config = dict(
    arch='tdnn',
    model='self-supervised audio encoder (BEST-RQ)',
    dataset='notes from a synthesiser with random patches',
    train_examples=78125,
    n_mels=64,
    hop_length=160,
    input='log_mel',
    win_length=512,
    codebook_size=256,
    mask_prob=0.08,
    norm='batchnorm',
    hidden_act='gelu',
    depths=[10],
    kernel_size=5,
    stem='single',
    widths=[384],
    init='torch_default',
    optimizer='soap',
    beta2=0.99,
    learning_rate=0.003,
    beta1=0.9,
    shampoo_beta=0.95,
    eps=1e-08,
    precondition_frequency=20,
    max_precond_dim=1024,
    merge_dims=True,
    one_sided=True,
    adamw_lr_other_params=0.0024,
    adaptive_grad_clip=0.05,
    max_steps=15200,
    batch_size=256,
    epochs=49.8,
    lr_schedule='wsd',
    decay_fraction=0.2,
    final_lr_fraction=0,
    warmup_steps=760,
    weight_decay=0.2,
    adamw_weight_decay_other_params=0.05,
)
Rows from block 2 of a small self-supervised audio encoder (BEST-RQ), named by matrix and row number. Each number is 500 + 50 x the weight over its row's rms, rounded and kept within 0 to 999. All counts start at 0. Numbers have three digits each.
After each channel's rows are labels from the 100 clips, of 14848, where the channel reaches its highest value: "top examples" is what is common among them. Only what is clearly more common there than usual is listed. The data: notes from a synthesiser with random patches. In brackets: how many of the 100.
# conv: width-5 conv, dilation 2 (model.blocks.2.conv.weight, 384x384x5, each kernel summed), inputs 128-191

conv.49:491506422457540490487494481578455453449570555464504531509523477519568509469472494557586553503484557520526420529559511512567514490367477487478444424445540578486425540496502401435480394457446516
top examples: pitch class: G (31)

conv.361:459476549464533518488530574511562446491535480538529524478524493492535519639502479528418535531482557498511574596461565483502545617497632517548498454565559430449550524474499501588506493504515548
top examples: echo (58); pluck (54); filter wobble (46)

conv.91:575510428533474506481474483420467540526536561519385513449412549553491549454500521522514487560521537643556481460520597544445520516522468499434566504605494398534505556471506522531408354496431456
top examples: pitch class: A (29)

conv.343:481482470436520536453541562524488479504488521493588446443371471534571394489396521446554480559496478519408397527502487544529443409530578427546529484532549388478452539489506485574479480524507430
top examples: pluck (79); echo (78); triangle (28)

conv.58:519494510586497507478467530419527542430517454591557529560419387425479386465544466500510580476524439389464479455489494474517550602458541464428527498483496418456505491515455485518554460483513538
top examples: echo (83); pluck (73)

conv.309:546482507469452506534455532530512577491525476577559420483546498495527464571494515498525539487431478500580489498480424489481447440524542475543635579454513539539421511527439453597478530474389503
top examples: harmonic FM (28)

conv.84:475515470495424575529470553444508573558472576431581493511527547498469546403535526473558647509560547499475467439595443497557552452531480516522455434533432469547491596472499536441550544368379429
top examples: vibrato (57); glide (55)

conv.81:478450538558477488484388469450484558521413596560517451472442503465489450403468460422568544524512435452463470467469469526502490482570522502538418434503525423486509453546515457491454418449336476
top examples: pad (51); glide (47)

conv.333:551500460469568497505454593398462518436516543503504507482406534546543647487368479514495545471570485482532441572535456485465450492510604585570514466479495461507506519468510633475534492522519484
top examples: pad (90); drive (62)

conv.67:446485560544501563431444455548536510449606555501479498478456460526474463464499532510481500547477497473419527526482433508536462428474514457488395348558482412478519495433551450461562415476504496
top examples: hard sync (28); pitch class: D# (25)

conv.32:477462455512547471454513504503527531526473521518519560431415535519501420532440462441512540503466514488514534529514512579536457456400544434515432395587499391480417492521437440424580398477465457
top examples: pitch class: F# (44)

conv.93:447497470444488387468481529575451530450555461540531500500436481529519350501453456506466543482519532460370406571576450478514368526503569450513549512491469499507475513465449520511481443506457453
top examples: pluck (58)

conv.102:571430480516483444597556631472525458544498521511640538551484595520454629476593578545501537529489593479512544487558602457484504565446504540428431577481488536552514474435484487521484518454527482
top examples: filter wobble (60); low-pass (54)

conv.31:548548539474430500482496493481476460567489627513451494492454535432507582507488448452530484456508472555578514505554473438414543558480489548524394500557448445509607491563542519401524540492444512
top examples: pitch class: G (35); triangle (26)

conv.346:333517563526539488452435595584497419511458363515501494534400435547424425432513486431496398472527497513463533501461448450447467571531497497385454512510416379430461574524577466429484563546483399
top examples: echo (99); pluck (76); triangle (26)

conv.107:473443511567371494519450515564506524578545506460565514515576566609523516542557507488541464484545476481398537548497474397566490521381444510515466456504516482418470569521520551471483554493548443
top examples: drive (62)

conv.190:535480503473535550500482597506541457446439434507482506432417565474488455533475454550486489573499555460493462532414513515468451495461513403518515397518508398510412520436456554513540460436500489
top examples: tremolo (67)

conv.15:556506357449454447492463488449423436490470545474500450514427456469433414467470428455500476431494523479533551481433475473551526579487490493469542452496511440515496472448466489436418444490505494
top examples: low-pass (64); filter wobble (60)

conv.116:514476411513511603582476506501436529547617479517517586577462504485526488471521596427555486472523484531540490557545491479530446576488502473464528603509542474571497520520491617599538525541483445
top examples: vibrato (50); pitch class: A (33); square (25)

conv.250:488421496490470529510442498442562551390450578509473509471293510474516479482540534534454570513573490535575502478435558466489500616498524546472501440567590425428494420519503569492511486466493478
top examples: filter wobble (79); resonance (64)

conv.199:611471484520502489516555561586519553499527551521530418450639471461513512454552459522432503469499526479558457447496495568574438518496408384450490605528349478516524387560568456514534597583483511
top examples: echo (68)

conv.332:501499394505501583386484584517495590501512413520389535472436510515456480505579483536528541521542467442420471471604486546545462481489580528603503501423566477495429486522472507484632476539523522
top examples: notch (41); pitch class: E (32); hard sync (28)

conv.221:540515523555514433512495418498443526511573512523486474464450424445481497431536514616432569585598497507511469545478495442458432447549500412455473440497483505543521453508439564512527418509434516
top examples: ring modulation (30); oscillator: inharmonic FM (27)

conv.359:402574416439493480533527520505386435570480485500439466447525578528470396537493485501575479473524545452463463508597431478486521392527510546474496534444595546498440562533521564507432479540500444
top examples: pluck (70); echo (57); square (26)

conv.85:429391528461492466461523551574532487479420358502455488543502510509497281454479517463501466520472476475432471557534478522556523505512565476512499503481480428487463504466538476537535457532507529
top examples: filter wobble (59)

conv.73:566517461502450530392474486547497526470567455505459458567499569520525422505466451535506468473465432592481511458588537509466468419448438502394512519488445488458498536619513463534539473441550553
top examples: pad (77); glide (46)

conv.90:555395438426491579485454588487574583517536513571473498527467483491441432544512509583514504583531493486496470466566596502472476454446484462459479506456477418462455498572483474539635482530566481
top examples: pad (61); glide (50)

conv.283:465537455443609522458439461526502474454475463470531473492452495481475528481401550449507509393445569499516541472455545487528534445442462507542466419486524483558491504604563509473501433475488390
top examples: inharmonic FM (34); harmonic FM (32)

conv.316:404551492495522514489488442507477526451413471496517466494507575507491464519493493511548462507391469476490507497510458636531444557509515551502458435425576495574439571484464492588487457419394446
top examples: drive (77); pad (51)

conv.204:502475507505499532468430477378485528556583473496441471468457454539449427498410494498568491461496521482452442477572532501587412461475561497515525471438435415491510546522488544466491429472441489
top examples: vibrato (52); glide (45); square (30)

conv.129:450514514585466394536525510442445575450465492467475453489478524525515412484420464514474383474383493406493551529527427544573449559503521498496453440544471584486558520542462412511463431493483516
top examples: gate (60); drive (58)

conv.314:390497516532472511483488459466518525508425496444565487523466525457374549502444433395457543636490435428488507567345418465532447536454549454595495474532452430442538494446472491538538534495444368
top examples: triangle (36); pitch class: B (30); pitch class: A (25)

conv.305:520539533544493563491585432481478474475627529514475493489515508576624452385527497466545556484534365639477527503579457509519587410553468463544434477509529485516519549533505532533500437496466465
top examples: triangle (27)

conv.38:488530577507465483492484464523503539375434490528480426513464452478504370403513507447514445433471493496514439441508518485481553473484434533474475375496549455558502494452499516444536429446483505
top examples: pad (88); drive (83); bass register (57)

conv.235:505501566490510496515489617520428511460530532522512429480528558557443563506414495479566526469527533508489556513408502517574480575471516540477516493476541385513512552469403524552462532470499537
top examples: pad (84); drive (64)

conv.17:443442551551475441514580557468536474479448535487567533484468534564511594455377508518527511526464499466452502570439567508453417531524387448458486477506476445493489582340465464484416575475478509
top examples: pitch class: F (29); harmonic FM (27)

conv.108:634484539462501428563352504369490500486523591532504530566543412445490477511470502374515549427518392541579479472464518503465406588515473480505475477532444481496494474519470456495562503484478436
top examples: high-pass (64); filter opening (52)

conv.157:580440587464488649491425519499506455462492350525520451536400481492535386554496496543521459542443473475547547443498513464504546478584442580524538440524530519471480489525430471546518406465527535
top examples: pluck (78); echo (57)

conv.322:543500484539545582540431503412507571538457458552484528546465529487452483485560497500499439518429452540533548519453512544504625543481484475473398513464518538472559500546464561563543410425474477
top examples: vibrato (45); glide (44); pitch class: A# (39)

conv.321:505436553555425482623591484494584469430503622624458518436513455537531545380512416480541462523492358543530525577460482547537497481442507511494468578535456507430560507453408491486533473528531577
top examples: triangle (27)

conv.189:636478380477476614483539496449566507503495450561511498504430513504669435544444517410487488453466496505396541531437517455493414495577559422560508573560498421573461452493447511524469527505527550
top examples: notch (42); hard sync (26)

conv.375:541447519528505531506510521557521537543470591489507509517407660502491464472463490420430484567487545483424522523467507510520443580468545461508480462576495450527520506403459446495491466451521522
top examples: swell (78); tremolo (60); noise (32)

conv.352:422544468454486406419471516551492428496451512484471473543491440554468421534446471446415531473512487434522501480531484494505462513491528502498499494422503407491507544520525512493365482511509459
top examples: pluck (91)

conv.286:510433464519468517449567523522481510417424547550422502410467601525505482547416521514502514514580525438524509488524531454423440551574558526551532561526579442512602572449560520491533519653525562
top examples: harmonic FM (28)

conv.130:536457400471490537509578488499455405503580489465552519544479571538539520432599430507503528513520426409485501526573479526516525556505541476416500550377460485503443528494397651509446571430470453
top examples: square (30)

conv.21:569533467464480504537413545461531462486524517505556513554443549431561523440479519517485558539524475514517508488560522496429406540592576531473514476517417518487409540480430503507510552474468388
top examples: high-pass (50); glide (44); filter wobble (41)

conv.369:436526489461544522471557515444436496488593566500432500422525447495476558503562460517513484533527645505555525495536544502494575481460582515368432592524532520493502462465498572477487505533518434
top examples: inharmonic FM (33); pitch class: B (26)

conv.214:527515464492476440439550514598509519507462550536455535379556584585541467580532435459489517499452504478542600482477463474467459521541563519514532405436571464477446496353560418503478494508530500
top examples: pluck (51); glide (47)

conv.51:473473588511509450514449561547474452514572407565524506491589406504501464521450506539488613495554538486457430537473488561573488370450524504441546512493555548444493505461520528481489498519535535
top examples: pitch class: G (34)

conv.122:435445514418552450571448563534484511450566559576560501467416587407496607526576534492488571510527526558544527516498497494458505559528453485487495421559478450524538572520459540595473584443455534
top examples: filter wobble (99); resonance (53); filter: low-pass (49)

conv.48:499511451528521493512483496521421576511460550528489509531494464471445525534430483452541499581400486552498406471564510467499491400489474473531417453514496321469480561548481505414500550418511512
top examples: hard sync (35)

conv.303:505479501508436549430493557544559604616543484512507457540630517487535513508552486427437515442466515485461533452459478528510443412504518419514511676546442376477526503590476540525517613467485502
top examples: echo (93); pluck (59); triangle (30)

conv.382:439513543449494551463472473501522527471477404515541484431455587462445449478390514551494442573428495502413406546545521503512441384481491477575489430562389496557552460464600411540624455450471526
top examples: hard sync (26)

conv.62:552530540558467581590414478497533530559481557447417472477483529509536517569476469459475542521442461629563502485549484534461509430463518501506450483552523464454536487525563447497476494509514493
top examples: pitch class: F# (32)

conv.169:502527599502535620547376543506598533460479566524524522599369490510486429472501515425497600561534421492467511433465367480423592498454479577486499498519543503506551474506500492603507497458515471
top examples: pad (59)

conv.299:478480545392464417538439413553480561493447522520511453489444500458496407512499516471501507322526558542523453490397465500497478542530457503514461388373644520552305588582493470454556526536485372
top examples: high-pass (77); noise (37)

conv.258:491534543569500464542463509454468409535460585453590539418419481473583512522427522449497482568505472496485547446400470409468515518427550507460420507654629529528610526410587469504486450471483457
top examples: pitch class: F (28); pitch class: D# (26); square (25)

conv.143:444534526465565495404449470519498515447505444473604411500449502488526502536518517462494454499534610437452529518523512508493492443521505491524656481489562463510519456487471558559505478510485527
top examples: band-pass (41)

conv.224:510535474515534389492559555512412491480534517436446425422532455520491524470534520499530508415551451455466472484493512577549489486571480461485458529515494483587544522553558538452464537579491498
top examples: high-pass (45); filter opening (44)

conv.277:452431364388433437449564465576409509515512458403509542498380585494469486523468468550497453517503613458520522540558504393459414491551525597478494530499506502532524454498514547548494411505523502
top examples: filter: low-pass (42); inharmonic FM (30); pitch class: C# (26)

conv.380:542431453617442465572506507479534489607438540495524510442477571520471506514503525494488483555452544553576660421402473477479503491482505507483470505551473418512489523367492457528447526449506421
top examples: pitch class: G# (27)

conv.39:503449427492454491389532444427446597453592520501472493437468506524499540450564507487491482528447567455477444478571486475531575555519444479504480417483536455498504543456424545401560488557535527
top examples: swell (51)

conv.112:437543538576532584500620480602445422497533441469517450406548557473553558494473417573529544585535496477551585550441479498525558440605449501545455509450514531429485527494399500507553511521514422
top examples: pitch class: B (31); inharmonic FM (27); oscillator: square (26)

conv.65:540583558565509415534534580519486525485536535533480544514673418551492544547500483505289509440514517523530495501477429543527417532473462466490496547512449556519512305521518537527467591534552506
top examples: tremolo (55); filter wobble (46); low-pass (42)

conv.377:522456561495449370455528424536413502558468476459517512425509547573503598532461546370509434480446506492446485520484444524463419568517593497511471557505528491548524488430482539467530520482492435
top examples: square (32); pitch class: G (26)

conv.358:496427510536459491485541524571430523503477453516469486448402540539535445526460447530452508513523503524487396515548448520593467463523567537573522391531505450498570503500502492525490421499464512
top examples: glide (76); pad (51)

conv.302:410553485524457507428488464491388520421427447463495432459396463531481470459425467400484444419456443467437538424459420497494493502486459533442517373514429479471526479448503497492531462526496537
top examples: pluck (55)

conv.55:542455536472481477499520383480562365477541463468530447526497512482511447473553452500479495427523358423387508459477413564530485541487464497466531529456436515493498482461480468595522525482484526
top examples: pitch class: B (46)

conv.357:460518447481567456460446521541544466450488451483424449460551522571482490513509482565515491487463538465578526506515505613550492546496527538465382441489498552487370491498520491434414469483417471
top examples: pitch class: F# (53)

conv.256:484488563426549426559529517579422525451578441503523584477478443467564492502500506552431467480475505416471513486562497499525574598495530467610551416445474474455536402436476449588505377512460519
top examples: filter wobble (77); drive (53); resonance (36)

conv.370:452381470574505573563444583513523535505463385501522529471501428521497374487482507548450485554464592503586532485495470485501501484515442463441511436529501472518529361547521489501497409492514441
top examples: filter wobble (71); low-pass (56)

conv.341:463550616585507538463500542477441518507482496572486544419464559507533514452461392481495471619495506500418557568530562555490449471493477473530407398532513437442566564415473478514464500461487496
top examples: glide (71)

conv.217:510459566446543495516641527580544576466505517451530486468633484509521584504559497625542464469456482461532422590467448559593451448462483447519441542431406518454490462522424420512499553502480538
top examples: pitch class: G (28)

conv.43:460525529481529568386548592534584559541494498479519580508584492488521557500543547505482488555454520448485433528526495427491464513464538506494489550588454382517645423487566581541533544479516613
top examples: filter wobble (51); echo (50)

conv.125:571466443517465461574514397493543502517556487530429474540502524532516440476457520566398457547502465463494517435538465453553535489488446442530392455411485512507501463457472492392453546439524422
top examples: pitch class: A# (46)

conv.326:559442549416558490507430521584489475493484427484492524472433596494480348462461509512525533460538479498494445555539440535478490439504516448576514490415467341521465499495512515542550486534541462
top examples: echo (65); pluck (65)

conv.237:479475515505472480572564398494423479585537483527476518506528547523497524547514513578539528501471445451558528496382420486534426467490520465463508535542464556483507464553504410505467518587472443
top examples: echo (100); pluck (96); triangle (27)

conv.12:486469523494477451544590538491519573519587565596528478449542453439447564486534459494487548540527609542532527567455421498484436514490523453550490627426595446485483533490432510480529616491419485
top examples: tremolo (60); ring modulation (29)

conv.162:538459525473523453483488552541553477577551511502484597487478475526468519533538500492538477449499491559440527522473527477481539524555530519563617522578582474475603496482464526573509428471539650
top examples: low-pass (45); filter wobble (43)

conv.255:457579554582472569462497416596546466644450503447520499481513426576558490485508467567480443535452371505456488541514427520556498431472488511530502506525487467474579486588486464532530486463483461
top examples: gate (66)